config = dict(
    arch='poolformer',
    model='image classifier',
    image_size=32,
    crop_scale_min=1,
    horizontal_flip=False,
    color_jitter=0.1,
    mlp_ratio=2,
    parallel_block=False,
    inner_norm=False,
    patch_size=[2, 2],
    widths=[80, 160, 320],
    muon_scale='original',
    nesterov=True,
    weight_decay=0.04,
    adamw_weight_decay_other_params=0,
)
Rows from block 3, named by matrix and row number. Rows with one number belong to one neuron. Each number is 500 + 50 x the weight over its row's rms, rounded and kept within 0 to 999. All counts start at 0. Numbers have three digits each. After the name is the row's rms in percent of the matrix's.
# fc1: MLP up (model.blocks.3.mlp.fc1.weight, 160x80), inputs 0-79
# fc2: MLP down (model.blocks.3.mlp.fc2.weight, 80x160, transposed), outputs 0-79
fc1.5 104:542402512516537443441518508463551504539507532452471565474594428572440383479501558521523480525515525509451468540450462522492492506448527470409502500477525451540425459520504448532563555351481508615466525558441607505492511430494554516408547466
fc1.6 094:566542516585473437494490469481532562478511503552432492515466441539575466592484399596477465564530508523490466553628533459527516554598509492494423498548466519479533540433500417507571531510451545547489484523484434529473513486390498509383400535
fc1.8 121:558475490540578529507552424497442507584421476491636484448502577519491404574493416537562523538559452500520524472496506478486558468488483458491546501587533460494521519528476345478497521428504524472546567534487509557444458509398526478429571424
fc1.9 104:525523501482466557538644483462476459561531550549489518539429467582513489580591506496423467491494516481423539527576512556539519496443542500394569420471538495510453395511451416515489459565478571515489538524436471464440501416448516398457464462
fc1.10 067:516439532417457431461509569496576525473522525381564496630394481543542438468460376543474581517467479497447517530498498491487557510502467419441545473523457479487529489507501494473463525463550496453591592553562560399564507458471481546511465541
fc1.11 132:497642457560534607521479543502485538560574477429562514512467518478485439551510474426552448535503501421444480474466331467462445505483511457492527464484510442457515555533479517511559451498497563548534577614508536601503512434508480504429547512
fc1.12 107:458541624415417482452391543552422469509486473481524522549490509590477515453426550475469537516574550411522507568558419529407552466471536473511505416514554434554586533462447439523558451545482505500532517526498495444463488521540402479533513561
fc1.13 086:545437574523477483450366510480544510559465454457457549475550531498529533518581513430438473522473601535489496491495431404442424455590547534446522459508537540510498539443480473513559481464476529577481494614475440549552532496369478496438583499
fc1.14 052:479518504484598532507531507541529523464500480471412532639522530497552378512543485539445461555455455493444497443505554477574562549456460370473450459537544479570517460421496407473551513513508505559502525499589374462509489484433503473491414489
fc1.17 099:485481513524580533491370523474454477588422502453534558535533530503536510545424528638456498526511473508476520606454549466417519542468531416539576504501489488433539435416487507487516481456462578457578421604551474458474461479520524437559502539
fc1.19 111:532491514532575510522442447572561540439529584594510459442476510553524397438562503416437494495453499525474472534472421419426473404566548600506504411553488515543536488435509514504495482415491512618546501500484555498543506519401524475445513551
fc1.20 115:414542577518517521514565513485432580500510409463534461573515522541507527446558471562508503456554577519505432519511449526458433479463484468500475430483533479416426455525489445572543509435545556522518560607523544559599507511416505387399461460
fc1.21 085:563495542534455542557445432482509619479548493463480544531479503538588362565503433554450523579420519578493552526514469477470473493457486526498425450521579464582483455542445498516544452529470557495480541478532434588444463570488538545409544421
fc1.25 088:484429474546509500517407550518459440562495549528483449504475494413509505593512445606503557493451385508446467520486519482487526615522457468577560577526495527517471526485444495536598467543503479555598549481476491492521570430395456520392465445
fc1.27 102:541437486465565499507421494487529477463495500456460526520495557528526529572547502514454455571499459415421436547495495520590571549486469421369548500506573452573480500438533433510545479440510542582503425442434476484465566563497622607495504478
fc1.29 102:489480531494565456510481549472411635525512487608448655429486483622519428514446495451522428456524471494477445543470465574504534544569508465390460459525482539550481514415492475513472558491439511504457524532581526486530449441490492458488479447
fc1.30 111:452552556518476495427454498506615537543525476484527548526543483555481439510573620513410563515536579480443539420463448558512573487570488423408528551450511381517518471491493404456584467454458514497443525498446494467547474493448457490463449561
fc1.31 090:472469487514493628567446449413493580485503453504571513486417431486545424503463487489467497476596543452474524472507431555494478485472548539469560501489620508497536491437556513469512526507602560603601516548353448460495492481475498487484490440
fc1.32 096:514558494488458481440520412472555469431613509582533487485521520501542436392541518555505478498524621554426553517469472434466561522479530540500542450454502504559408488480466405545489493491503500531636453486549436443562400546534550450470529520
fc1.33 117:579409496570492542489505456475474518508563533588497459503493526500460509456561542444515443536535556491496445536532517475504567625560588467435577510489413474395539530380517413487428512527515453395520498590469488553521480446563533477479468452
fc1.34 096:507613546432525461402490484569570478394530465502415546563438440535453440487596496555424434485488558468522454552454576389404504518499526415490551493488546479497434503575460550516515541498508515581506500519513520446463507452447528552520442533
fc1.35 090:500426493552600545426515549478497549461448510507517444429602555556583486597503483448519429533526490505545427487613504417532489526500462447456560416483557476488515475401452478514441526473528590599519466504422516490456427493499512424559506515
fc1.38 090:434521399534563531485481456462446496426452526499519550547491588486531512487572459535438455527656547502422484543513619459425431519509536452523578498573499442511445422552486536568497503448511461476494549588487432526447517477533560443531503448
fc1.39 124:459446567500508435458528494526443551507482511362479539498462467501505473571465519461467516479516473445438538469558457496462530483549444447389520418544698450508549428537479513519553518583490468587512488563536552469510575491483561495558464526
fc1.40 067:466544513490367478437500551554531492539517486499546514561555610554434440460466429491450559530575508424435467507504436547568559432484456393405524452520616580566495500471538511541486499440497517465551587470559515497517508500502510520479552568
fc1.42 105:484465527497493488528517538492591541483500527439455487572463478524565485516451420461504517502529413531455442561458580480576450392609409472516520507555571466514411561505541510532414415521439496534518580489457556554488557448509429429593472544
fc1.43 111:575551503480571442511460539485433541523472497562482388491514503550490513460411485474442401485552543483451486503561410565451461517481468433517421537586513479455446623481463447542459434583489513519570565570549481572505564427550506480469556517
fc1.47 091:509473563407538472439495502448512445477527523491528460516499539568515544549597442512420401478549481560420513534448484469487490443508466438552518479498577516461411560530432498463557469646450478426545530542473438463619467446510531492451586507
fc1.48 154:442505528618487573425473521516516603494566560412528535396454442530550546489398507490447549505550518536486465593478465524469494489584482509438506423460504461507450469459519496477563535440593467549524577466414448532501392453472508514519438513
fc1.50 096:463460479561493516480416516526549482492458516612588427593525573505506514539495485456485511478446482471451462523513561534491495537500456483476476438545562482624453478430512509551468415513569567387553575507537495591521485528518637528426482431
fc1.51 085:542486535511519549418493536410458544513564498535499470562383576555556557442495523526414463592512510503467535484425525500540529552466585401480603498455467466452506445480473554477421541406497524434573567578515475461540519453435562459493515468
fc1.52 096:510497502564590508517373427538443522540510482571518616530504538599500518470480505480382482455464445483445458584582468486452556535524446568522463513485591436556483408429438460541424569494495534503547505489442520531516488512434559486462450501
fc1.54 097:541488503474489486464588460467488409518463393491453498473479528573467531595570451496456570467531551534387496574459514433538582528442464440476595455508515458524404563505496459463569455562528513449592476507529432568513581522452563541467523473
fc1.55 096:513485501507501457428479540491478620391542469500528470530552512504458463487468451543531478431532396551468534505496503473407631480587492509514393517595518462536514450481521567521498463432416600540528556514486438458586514527497581533450536549
fc1.56 106:493575553521490514506468439519471569477503501511502541417514397528530468451542551514431555511392475431531503494558482550389523559493534455502704462516511523516442541396495555478465537508499525458446458555546510466591534482527469454430488485
fc1.59 062:494446506538425426610449582547523567469493498425541374497524596500474490571518456492489584502499461574484474492506509465429551448647487503467549546475457491479502508379433490538425463504555539526509504567458476510483494526432568555479465541
fc1.62 119:445573483517449456561548500589487498547550402499532479573523473517495526483471470534503488487562475528419581499523379519437534451428517432521516506488596430517496425463428592546543500577471516567543529558438555482523485431447553395440465546
fc1.64 096:562534517595489410509549477537529517357539556426534468505496538467619451449596484505438465501461509451500489537485524547425549533568487493451511440464458481573500416477479466463498462433566533463496579508459465576502522437502488414456614519
fc1.65 112:478459458483552527406587402476532554547403501519525569511508557527517497541565447465553458476536489583425484462508532463530484459410590373490567463497582461496482493449381507564495469502545589549526526479514527473479533471594562525532447490
fc1.67 119:559480419515594479445533489526467608491470446453499423479475483482437491583511410449466453608481561450476506535458520446569510486442487518499657446541480487420498531512509527476549526512512564489566514582569536490464538526538582473540532395
fc1.68 115:472459515523526547482448489527540538573512510509457415507514585483406500463435501603423475486544447447507562570439468543417443473476483423468592487522595428600442451539462563533466534440537519501498613546427551474488444546468509460542554504
fc1.69 108:520560496554580494462449491568539551526437503468572463512541467536533507438529512520484423526434499405514490505505346545566518376559469507457628437536404501514456495539511528542504481538511543520538552568514543536447491381478543435507472522
fc1.71 097:508539502431533490476511509539407566529537465519464506563393555501439441422490484412510525484553529509526480564486530550467501493575480546470553470554509518462473413519453366615445472507524492436499502539469472493559484523490620558534586377
fc1.73 087:519358512510537520445515489521516508498470429491471476531448596544531544565490439446515514536514506402468498465470521429440542500521561483450576458477484543512530528410442507623606461422552590478557563500485529524446466416507596461520433506
fc1.74 104:481543517557538565550518511459575492485491459411440512484581513437416506584468433491530541491571514498439460539558412504426434518563502478427510478553548566454560500449448438532554436490491550512528575605478608588493469472408551515460480501
fc1.78 090:438465536530556408527380508458442559572548467480549611472605441474547448553469543506515431525462560551435526513522460505458434523580487511486544510477576464471496515466478413506499559518479483497473519621385488503528534457507392499442478497
fc1.80 127:492588421511565430433471608521442524513513508452490486551494430571565419496515369563435476486421506562454475480557501535454580519529565465525462409541481467480454483484448474391516508485419522499572475475521566457551530507458493457481544585
fc1.81 054:458519476450557498521513506433543502445514464486520589516522553587440425397485448618472518555439491457529558500532529503520474527508426350550492464542509514543601518425523503597461463446523562511571557519492535570472491450467490432452470581
fc1.82 128:544597512533609521536457463559505538502512429515495457545425485589475555460514485513486493560454573442444511534437387491415503457552503449515552552481444437426522502451455534548512442564462511566516550562564509558493595475573573482400518533
fc1.84 109:472529534529542506478594553610499433491449508492526584473573418492502483619485536463555467568538560429484506439488509355446515405580430550495596479530577528495506467561450541476481473438478492486472456465528474537445563497463497504509519416
fc1.86 099:507601600507484525509531454443359619471467579423476514575549459551535411511462501504499444498509513512495456484505466507463590576493510427547584454529547480520499427454502498483605440478433518522509466441484502552510508560517470432489393480
fc1.88 136:486523567615416456437478479535462476500561343493553527458479479538576467481512538541515429572518448521439466479527412493436481534478451457464482499522471533573479504415539534554534520489474499574573402630471462461522532544456503498563449543
fc1.91 075:540516481490467501615496478505412542491449554578533510558507439492570517489578495519470539491531491458449492525517474502392642484536538399509528383508465495531454467479538470504514524471593519456474501524426514444531520451379554434407509583
fc1.94 073:545558519526478593425494531469566565528442481411517560526350476457522435500426508638502492549459443495507509570492503449494502494464576521526613425470533459510519448447479494571495442467491528505482537542590579450470499531449449423466497520
fc1.101 088:530506572466447512515552544573466513493515480528422484539444429545531475515527549441450532580530452483515566477510447414422484485474464525468587483600509422529538524451483410472512408531569440627580519521555543502473534449438481463424602515
fc1.103 074:523551599466476455497526377540466525433535501605559555530475544513506463513537471571432525559460556499463470507589456526456509538523497499456424440472571521565452525517556507580475429494484492470493529521388398509481544483426528519366528565
fc1.104 082:483483499564473406459512529448491494422429603507417429490535518512505474479481392546499497590516531473521547508484458576459522448530439529412587501484544501592497483493532403419563484555541547549553549544374545549508553534450539495449545460
fc1.105 092:517522477500544540505430462464498466437426535428505475551463548521480571514548489604372485567478447534462452591482517502558541475509567335499617573457506476523510533611470515485489448458565555495539485531464564485469506462457464453463505450
fc1.106 097:546476580445520466509451472515539456540515507341498542501543462518415501573523480542510455481491505511438484495473535527494580615568529508542565441471580521572602435529491528515490497480517428607579404534513507526415405489447476459472477516
fc1.107 109:468424458522504519498491520460482512481476534544514575496480492467475583532543486474542440534508591433383507516433406523532502479481428405436521543542554523415515597500536520503542527527513516525582514551614546534414491467471520411421595406
fc1.108 096:475438435528447517509445504496444571552522521491458588465536561555488517475375546527488520546521534535518494522468425478559450526574434465471495445560539375503505530437582420485574528401491531579486511565391469442527486446550516555420487512
fc1.112 101:484560557520484533420509479516469586531542487472457440571462518464500490490453422531482543513430593458556566574490476482571492507584455475460605530412552504494512525581514444498464500556455528593412537400375486471525566494446557434489483485
fc1.116 080:439524410490539499471512505481460522514519549573492581543447509467423516505483489575444550561514513557372442597483448572512563411509510470484570483466621510514528519530527400430459418563471522440516543458451498467469516461541472506462604569
fc1.117 083:542470559457552451489478495492429560545439509404546507478423444473601465600491507588423382477524514450527487558478470544462540572525513523496532506465587555549530444510450530463526553367488455538525466554474491552579417485472498537463516424
fc1.119 070:501507482454514427426535533439465536508555493465454521490468637567541479557534469412465514529560450368402513558529548452515472473537513537535527462554493467507561550521579475390456502427483504479623497461441483530471446529512596483488564536
fc1.120 087:423550567539475482491435461445448486540562462485564598558449460477511539484473610440495513433550519553538541502542415518387573484475472450468529525545501506531476466477469436488521521457508592626529464567434464495562535517438427540417426506
fc1.124 091:583539547587559497456442538529454600552478523469529448507476549527445465539521473509460472548583560440508447493523415531483489446460564423456600491459369456490594423493520449456545529572499468560520480572493525460464556496463427578446497474
fc1.125 089:500465577532483497450378499422436548495423478542450546546467466489551553476478501565520452599497530437445552516492459469523549364535405457434577523508423464530439477485530529537514489595506434522561513462449560488493584473547548437557545495
fc1.126 127:466452623614525537481463495602509554428547371490494482543442521537554523527471463503488452560462433496476504494465444424431492582499346525459528490514529540479522456480482489567542522463483424579530467496477458405452586510508472522481498523
fc1.127 108:422481486553560498476541488499421526501472479481410609488489463493447521506535552555478502473449453488524537506546410515530512561452487409508466473503570397496539463477456526474499476476526584614560570569564470488499458325563539429533495544
fc1.128 085:599547500496543500501578479434497467504451495576507508467499537520433493432481446524554488549574508435505499563488478461387528480622494512560521490487580494431456563529461404467494518432438518467543433589544559586457573519555548450481428415
fc1.129 073:522517487446599532504465512421484618530488491446391571515455569501560422459560497520448473517475456528401489549472592468522560489441526516520482473515496504554498504444529372458427543602511507500573575459538495523493460489614572472468477516
fc1.130 115:531492556435498481487556490494379608575457493484440504508482514527503487541507440440572469556524541458436490464537575484430557589555499449492510442472477421407416523473492498504479515433603465551574487585475575478490451520444529611485553550
fc1.131 143:579543520497495461439502446552518490550464549541499617459444419559545444516480462471424585513483474445551507556543477505494531497545529484474530529490539472504538518327425495489408465491412488591475459497423453441477473488481498558428456610
fc1.135 101:558549512536542553545469502516502566559519513447468516556512570535427519434503472511503437556507492427517533494424428454389474523457431518444614423493497494427614432436493513450557466505491486536470424590539609542468466466462568527425518473
fc1.136 123:434524591524488484463525493454554473509502480511458464566522490496528567458501531507485441539548588455480418525496500605482479573575475450394564516487589523397509453473536428420557312530487563520542462540491522494458490449465484484533522453
fc1.138 110:524521534495614480519394496535575498495576509424491493452468496458470438538571465431538494485555559614466536549528471452545557447546469415534460447426534578459488593492523475440487454525483444540491555640419456440467466497490519485485439520
fc1.140 057:521522525487505489486502607518543582527467513524460478539492490592579443560493430456378555508580455482492504487502477490432533550449406509423541434467462414473599457557501578497527455509475454538547550468525459420458479582391477510534547576
fc1.141 056:483440486500575520498489506444402504414475582525477463551468598511454474522475477510506582514574546400478546497523511523511603499540358443456579508493475513471451487436465525627467488499408528474583534489484555500516547508508573592452501458
fc1.143 098:517534551538527545550507542534456544466508575463502514490505438537517540439535468509438502553500552434453468520657493506383509527523410409500488384456438498498513458447539488496545544445632529469531598536449540459563468481481416525506446532
fc2.5 099:536489486533480518569477474650466428483508514495495456486496494471606613480556434463423492512499540534530403457505470527505507478585510534552459499430415576540522486520429516462486577516548403504460473483509468581489488444484405401566579508
fc2.6 107:460459466453498581474531547445493532518518497464431532515530566471564440475437468489410423501562470489470613467407486520519453503444432578518563532538541487517442577462530614420500609526535519558548468476479490506517524609427432504418527506
fc2.8 126:541507502563460474542400556553466455447499481531492535464551553480533523581528446573478523546550472530561511556537495550575497489532457483448571370379422511427432436489466511543530515544504515458537510436601533408480530412550444453520505439
fc2.9 092:464544518521459448502487502594537434532539442488564434525476519484464596477457539522463537562503539410592538480561527491589471505460483539456511508511546437487423533373490545469453588495437582590434523456460524418522477460417572490470473583
fc2.10 078:583460515538482449504488543539453479434527417459544529536528562528554359509514538482562549530434431442597469580467542524455403518533556516440475560560521476479476518557482515468450485476517537397474585433503581508473532382476435516515487547
fc2.11 133:526636493479552439514494427578619494530472420481458454548429563519535492498406448510543485498476472497438472478402518543529531461456531559494604489499460502403521515475560508496567534525501440555438456592546483507499474422527548416454482573
fc2.12 112:496610488520567445441553557504453440538570459500476575392449445468463488491562566467435506526481554426610515495610512431500465553465479410444479564499469533564422501562576516492492509465523514540444487482428478515449554569555539512460526436
fc2.13 093:591467528459488479540482516518471399533455520543494379483502461505522424585614399536421524463371478532616494479513577519479514510520481407491497531507532597464507554520536504490526441590530461477466506493441416535488525557503558448531488473
fc2.14 058:559477477534475543475505460464527518487493428352451578468599571416551464550422508547506610462462584419562498488531447476525461427468512506514427512495449496569439520541534506513498498547471477450598483600433552496527523515429478509473565552
fc2.17 104:535519491573500448594404479393515472507573469484454442590579488482466475506415530515566480581431475570511470492396515498550488500507538546526485442487548444456507469481529548492516533383419506507550474492553487619525481444502521405599496493
fc2.19 096:605521471540547578499498539483472514519468467573483438370527556486465415484528551468582595445404418545402516489445551528483465483458461494539423592568526521471542544431491525495560509539554545510561505401483513515461461502499440473550433517
fc2.20 129:574510495413459442506553562516584481505474515493473588497510498459495414577509436415482437480466394438536524418566592483555512510492517539464486476499464581533471592448561567521368562507455553541487446455477502462485573517551504498463445566
fc2.21 094:447430505511447556388560491428490458476494494507476546609484570460561433471436412459521396488555573505500486494516569543454520479543599510517546469506486423482553521545431565503552481543486456513653545562435485480519482543475439472442501520
fc2.25 098:558531450456508503421506486544462403433502508551554431519574546509480539584530496490497621494518405541570402471511535492499432570428548470518505576539443472493492418473521491480534569486513476459456468529429464448542494517503457492428565654
fc2.27 106:480511500424472392497527524549592538549394371542488530551550573435521518411553476453528550523533510470507462519568478485507482503539571476407461514477425492517520532580491479466418514541443434483620448584527476530547551517474471543471438550
fc2.29 093:500479491536454507571461448402441514537539542457411489481455539555502534544520452533509452518520524453434496440567461510521498472444510465568474580402491579514522508602584492408447503468499444439466372502494495602512579539544562458592480546
fc2.30 104:584439481523546408474517492581395390542566532497593462483560497615471527499544531434488522541547461555480511501590459522499431489423506550403520513484517530510503429536571478523414578550464540463503491434469486528472525422452453467513427537
fc2.31 089:459472509447487563421490512474461519519526474412460407526477441502566571482468490426536449545501549442460512547500464502480522514507484548409408538498486495486485601489561547638468509517582426443498528388494505546548445501506591536555622474
fc2.32 089:524558429555542486479496419461459464459491467449486539552455558371444453487439531503616551582579518484479461534513539506407546459443557513468463538550564473528420508413551485520492594525470505528472431462584528477454485541575473461543494595
fc2.33 112:494466523545519522550489332452566499493451503582564428444466488459493572507513523623425510509416586551547515572446478527495503508536520371551543539459517574485481525550498482452430557491457509500433479468495423495504564456435508531571466490
fc2.34 100:617509486440500514525518543621531520495472542501455451556471547491488554523468532383514535396551527658466514548466489503545436421444482540486503536521436490554512540495396532507446526434485420545551469473529519526466501461405473433470537560
fc2.35 079:595491441523435531538495413475575458569484497450556458525503575495506508506518462529491554497504549394523490471581509430467486452460465470502444479408474463448555521538518638462455470546532606520456484535530576574466607525512479380503464470
fc2.38 082:512459451467476441555391415469518554460394575499446574456487622531524571556526555493463463584511480524569493461516490454468495489503630548549437470509509442476496518433464510469445525562497494543520463513589541453421434473528480511490443597
fc2.39 113:454574465522492543376543567475449485499502549483537535524474518542471508478417438480476503507510508466527612428431502387406466490599538449446538533570574489486577532565533648482479481460512512470480411512559549441480482511479460469551546500
fc2.40 072:458540536532515475440427544483543515466486547622434574508502485494543403567487562451520568522496554398547417512461491498391636557544472460468460480514457520497462433533533510576431534515502458472553608449529509436522434541521526512448499461
fc2.42 106:496525469543479495518614472564485443453520496479479458352459482630409550481530607524543552489529462567605451447528465480459566469515541495502460509517484525474405563440541529517459433481522602441524505501504523486410487426532503556463471495
fc2.43 130:549522491485513504493579598506507551417442538365506592567519510425617526501428462511551523559444617442485520522440503405579459416539462441459585472531440442469539466440461538473496496536506509523554505462456469502517512455514546506549469508
fc2.47 085:533462515465493558485440429431531609484437520546483530584585539517438441513546532396589433485515459512610518495459466447546487548496447446509540537519453413559497483584497438481477471502478538508502507468445446463579544389493533562574455564
fc2.48 150:467530466519450510497405506535454545417575543409524509515496443522500582541439581483559545502505591535474439491525438503531481519648487511439526456538368463483502417548520500385471486459574512490561582498471428537519548462487526495545509452
fc2.50 098:442449550513451511445487452485439687474547512503548490464510517433499419415484519611555509486479499546485497508579501516454503469539553522469514562427507552487468499495487461488620467486469549526401490480576590448586481471424440497488492567
fc2.51 107:489482519526499510574378466472625546477483415426517535490497551494449453514560530636547536509523535479489508477416568512518451452560601498499513584471608500472515458421443511422487467506398443450473493485506559526467514425479476540552472531
fc2.52 090:524553531425554508504466430483461473600532573545530563413502539498415521515499636510564528464459416530488465508487580395522531495533583552492455499493469392500513491522454495499471526446558501475406489418515548571508451542414505536503409546
fc2.54 106:528469526510563446562508462459501638483630511529471472485559534549421494586525544419518410459481566470548463510469483564466419464460547362446484488525512570543525444507566505578479507458536475390507440501512489526471473487535468564487440514
fc2.55 085:429516531515525486511501444482514473428442489469412498463457499522506497402570496437336632403545462507465556493468516562499498486518500445545616423524482462588451515556530529513551476522531458518575570515471487399517539538466537567498523504
fc2.56 110:532536543441465504420521593573508490438451442502510508356540347471526596596532488531541431538412501512531549463425441559495503521551600503471472539518500508478522553473509483523519527469406565559520491496443507504499493469526564431522437483
fc2.59 064:507498495504471515555547460500498428483512541509510465598494516477575414482538505506423585433493532447581518552458461327480496573428412577469476530503451525531440497583520468519474605474513457444544487498527475627498505478511545468472593528
fc2.62 119:482523590552604476451571449552440454485501422398414460555514505473518547545512471516453462504451521446482528460464513542473509531457513588546453479481423532484468547558508613519490553582507410617506460536383432453517473587495515496503493517
fc2.64 100:512482514505484476512502605431514429376516515498532469461470542558609518457527506520533559452546383438499641513480472546474448553477477470503358510432500458527442439482542423574531462562486460476460556549482529494558520542504508451561522538
fc2.65 110:496441495487426515587424529567515537496442507499588435564502506505478504517530564504401469472514445499509537492475434514521470473492580509469519327519504460510495448506535543468446453512554595596441526487597489509494502338495492499556540559
fc2.67 138:560468473491446539606440475510584518471490544554547506542453507591548564515431490523501406465437507517538544487502439501520421463453446454433561577476501553484535487536521433395631522453562553434501463493528427496421419502515495595517478481
fc2.68 116:489563492447505493614464502499583536473541496453447439489514495579469512546520502582506545416469466417556524524476501478403542472502531469534490573569428384555484493432513462462525441464588569420427518431493511482573453536589580507525448549
fc2.69 138:480571520525518563420514530530568479575515461575560485530493475576585544565482456494533491462393470547588493476468494453516485357425438511497544500492561498386441383492544542482520540502453497571616459534514476534480487463469533468486446466
fc2.71 089:580456494523502469506516559471534526449471655485565499463412497478481391440491511513577481472492486484560503524540502492484494443510481431564389507517545401478432442552527436534482469557509517465471495457538568455549456490640500530517626485
fc2.73 095:475463489487493552533511504472601490448567428544533502584439655572441575466520481513473479428560487467553514513421433563456518471501476456474450401520572485534485491523503499535566377479517532521505505463624446536485535428520472541513444436
fc2.74 114:449480440477556466471475529464532561497411380538544433517479480553566487506536439542584459493587495436470428473491517464482496524557431452449536543446452543419480482541423542515541519540540531548619428518576410526501510519597481504486506609
fc2.78 092:435371530502512404427554535628554484529545571498441508432533498570456441512449589467462504571489538491399513432505488582533584525518498498555487491402458505438543567527553478480438544503533512496477441447521438510513552569457487455475536501
fc2.80 114:596530406431526457495499499464507455461472439473526453533452513541460543527474547514425502528569428514569541551510472535532438555509522497474492455583574494475469478571519486489487533464501565422570622438481546454569608364455433538503504427
fc2.81 050:533528459556540536508480529530441471464528512428460557518552546342457438534458547385507635477504504426473443500435449437625513526474554563535431570468395482505470485526469490504496471556473446479530467539511496536564462489489494509536591503
fc2.82 129:536514497523623545469476464542591574530549498438508524547462481541576506499498458486549442443509493475543507482516440548565482341518473565424593474478481498429522466471492469418513446484466509483577456548540460592481518378479546406550503480
fc2.84 100:550489553490556518484459498544388506543461524468487496388480429554473483423556460587502534555473441520515535419563459563568486526429435512555506585430431555486492633555447590477555588474531511492518525491478482495513465523455501477506489382
fc2.86 105:545554525484464465518523526524396502409481477424534554453561451466547474520479468503496477502440636500515415488386438485482445656526444534610525472479525538415523499508491507541581547480487501489541523486456429502490570466527511596508469561
fc2.88 125:544522463442489482526556421575446468426442374571432450513554500566485476498548557466487509585527543495404530538481432549544467467540511552427502531472504529480508506479547551459491460531456528525389436553499548360464584498563583513536503503
fc2.91 074:527548502613477519528567559515469427542538404529499492460489472487527430473516567553439529511502542554433469484425393499504510459572523532416456529445445538484429497570534504475480573504463511364506441399524556443541525571489553578503548556
fc2.94 078:515482438660512486483498480558533462437540460502475465500526506502401463517386559572543455555402485430477544562537455459521438427472478461514529511509503430482515519544568464415539499515515540533547487429493587534498375532535517549584563503
fc2.101 099:534464466516415524513550411486494474549564522505492566463400452547488489589442489555403494454570591464576489523465523551568463421509522432490493575571556471523461419485535497489501551459598421489539517490521623490493454495527491473432484407
fc2.103 069:372529480574533536469493521436455428464468536522471509516423519369524512532494503537462594541488577458528478465537533551493490551528446519482501520566474536508517602441449518629473499546483426459554543470414532502585488533442412588501532546
fc2.104 082:531481530478429477471539549523433433449513536493474596550521518481533440490441450499524535431456548473588503547533435525481446549493390482457399520537459564527542692518509435500460443565531513464386483491542537502542463471569484494508540536
fc2.105 103:434432494610482433534393519534540465470442574445483457545561555486452508536435590546569486501438476422527486450427487538522517511538482476491497439549526491529587510438540504388507526443466545546533499599507612450522497464530443595486494548
fc2.106 094:438525461496411446556477497520491482513475520473520492517595439511568573488468559533461530499498402512467492444455455526606464418392575489459464466509575559460447512527417483553602531467506427419471480621473532527522477511529563447533532586
fc2.107 095:577510488518624578480522513469556516408482412455457502536503467506517483557549480422449447535514539553484599510546457465530566548527441558468621496575529496383584495526446455512484525486436501511488497499459567478502440464463497407385477503
fc2.108 108:404438450503529460481560516572492451469443572521524450478533548488520564477503556439561531574484581560454388431463439494467552492535543512496478503429427537440562419459582543497504532485559461547546541465500379548530566558418450525461543496
fc2.112 092:507566495619525420476490547559530503419548493516473508500533568493493530443462541421491538492466498465481562460462477458432477518422552573599463529512615529530506518496385507479396490503570495468519417540562515545459453373466425478553514542
fc2.116 087:387558550546482491542468496473547500472501599575541486575437416467420577399527477524539500469431502507499457452476421574500579559479585494506454465549506518517488568540492399499473453508506456529537474429516489426456445484478451595495595559
fc2.117 076:455477503521480585571454486479549509541556559442520446514372484458539536464601559590488500479564548453521421526404568446486531444516559432489432476486515497419525493463509442468446567492515431551548500550575425543513469503477576563472586450
fc2.119 072:534456467517499358487533437458531510468561525586431543529538543544519413553524519466504522486543418478571525464403456482560625549434446476500386529466531425515501454558524429418589543521490498487487579490501486541523514466541452543507565523
fc2.120 090:506444539431537444469481521564454493532539522457480455537545503541415443454537492440523517489544526473487506404580602480481568548459575461412455489502438506483431556553596483456532575557482564491438509435568556411403585501503533526486585472
fc2.124 107:474509431512515604476513498546584365497425489532483423457496548561603563531539501509542506475425570549432476558538523453507482420468446543554499556494507549434518462495466550416529476536529444488502413565475441585492446497499443496531559400
fc2.125 089:542546555542498541476456537535496494506496492523494487639662440483442472484466439447512501566516424518413518518542449539544496525468494545494491494539519420504491501366508492426559548468469495434448435422465584451557533557535527498588421487
fc2.126 118:542590497502522550509437485459521455402472446447514450527421515441538451581456509559495458588597478526532545513497479506467476489486470516536501465531478573561497461469503488420513474453468563442465576676501402411535598505577488500505520500
fc2.127 108:493513435479546487649496493556511530520528459443524451486501550447492461525435477465521488430493487537459514452410480432560534489480558513525578320557395457482514558497536464582509538486586402531561496503458576529533484565484486479473497550
fc2.128 073:514418559534529583469425598412544484413525514480539518399477486613461562575429521493436584400513567489473539446510449496512499459592509485525494513452479568509522503579561444557516518464552431510543506502506411492441416481479488521481532458
fc2.129 076:495491531482429500502547426464442608441492543484491532485506475453452492591455509534550534520557587496594538527494485583520445507479500509483396529522437484559536559507422353488575423422482523472532419515531541425571526532407526459550489476
fc2.130 122:539529491403483526499550589434477560440476446548450478447542463513503436558487482457589479491502526491436444431519511470467514373550538426571470550554548480489533492502473490500461543559488433540499530614450476549577514562526532482345481575
fc2.131 124:549501452471480464570569492602527564458503534505541551533509533508414414481540547500345480485473554414543533485525420535512518463429457527445578483495498502445492561353431476528558574495424560509528472494496467494506464482607521494460541528
fc2.135 096:472535515429459566479378499483562524498593461505503461529528483571509541579436445454504495492438604541403451551429520514466473450534380476496606614484469455468605505500525492487536466464415495523556488535557488534455474471505543519538572478
fc2.136 120:500497463539464441544576553520473460489472499556578526487429421566509570468586521510466508489440520510437548472579490524545410528411488368524440466569520502476497513536488472574485607533444480552495441499532527419473635513488420443537512449
fc2.138 118:462475510429502494563483392559530512460531500518462475476454540613600629469439477518565475526464549476593478508480455491493507530477582480509500552501580473490543420512562414480473443567509523473479505404543366554501507419464494467579501514
fc2.140 061:512468464559483535433443402504473404367599516472559525517564529439523462545445531524558511527457525438488381560539562458542441410465548555510488562490486577471516581519551475464441535474547511491517480517445511549460426477547486504566568439
fc2.141 057:488452543541466532465436406516469533480461615423600592557546535475510489485564493455559557456559474443541505507577483476507501536579431503472418471506448471495492548479521538540397443494477472381541557465572616450527458474498507533469496567
fc2.143 097:462513480461512524423524512480468509452530485481465538488535497513593569508448443590519493497486455454491537469628471508591400482566479428437405527510480503463469527561427482532562496513504439457528596465368585537548560565419566508452474515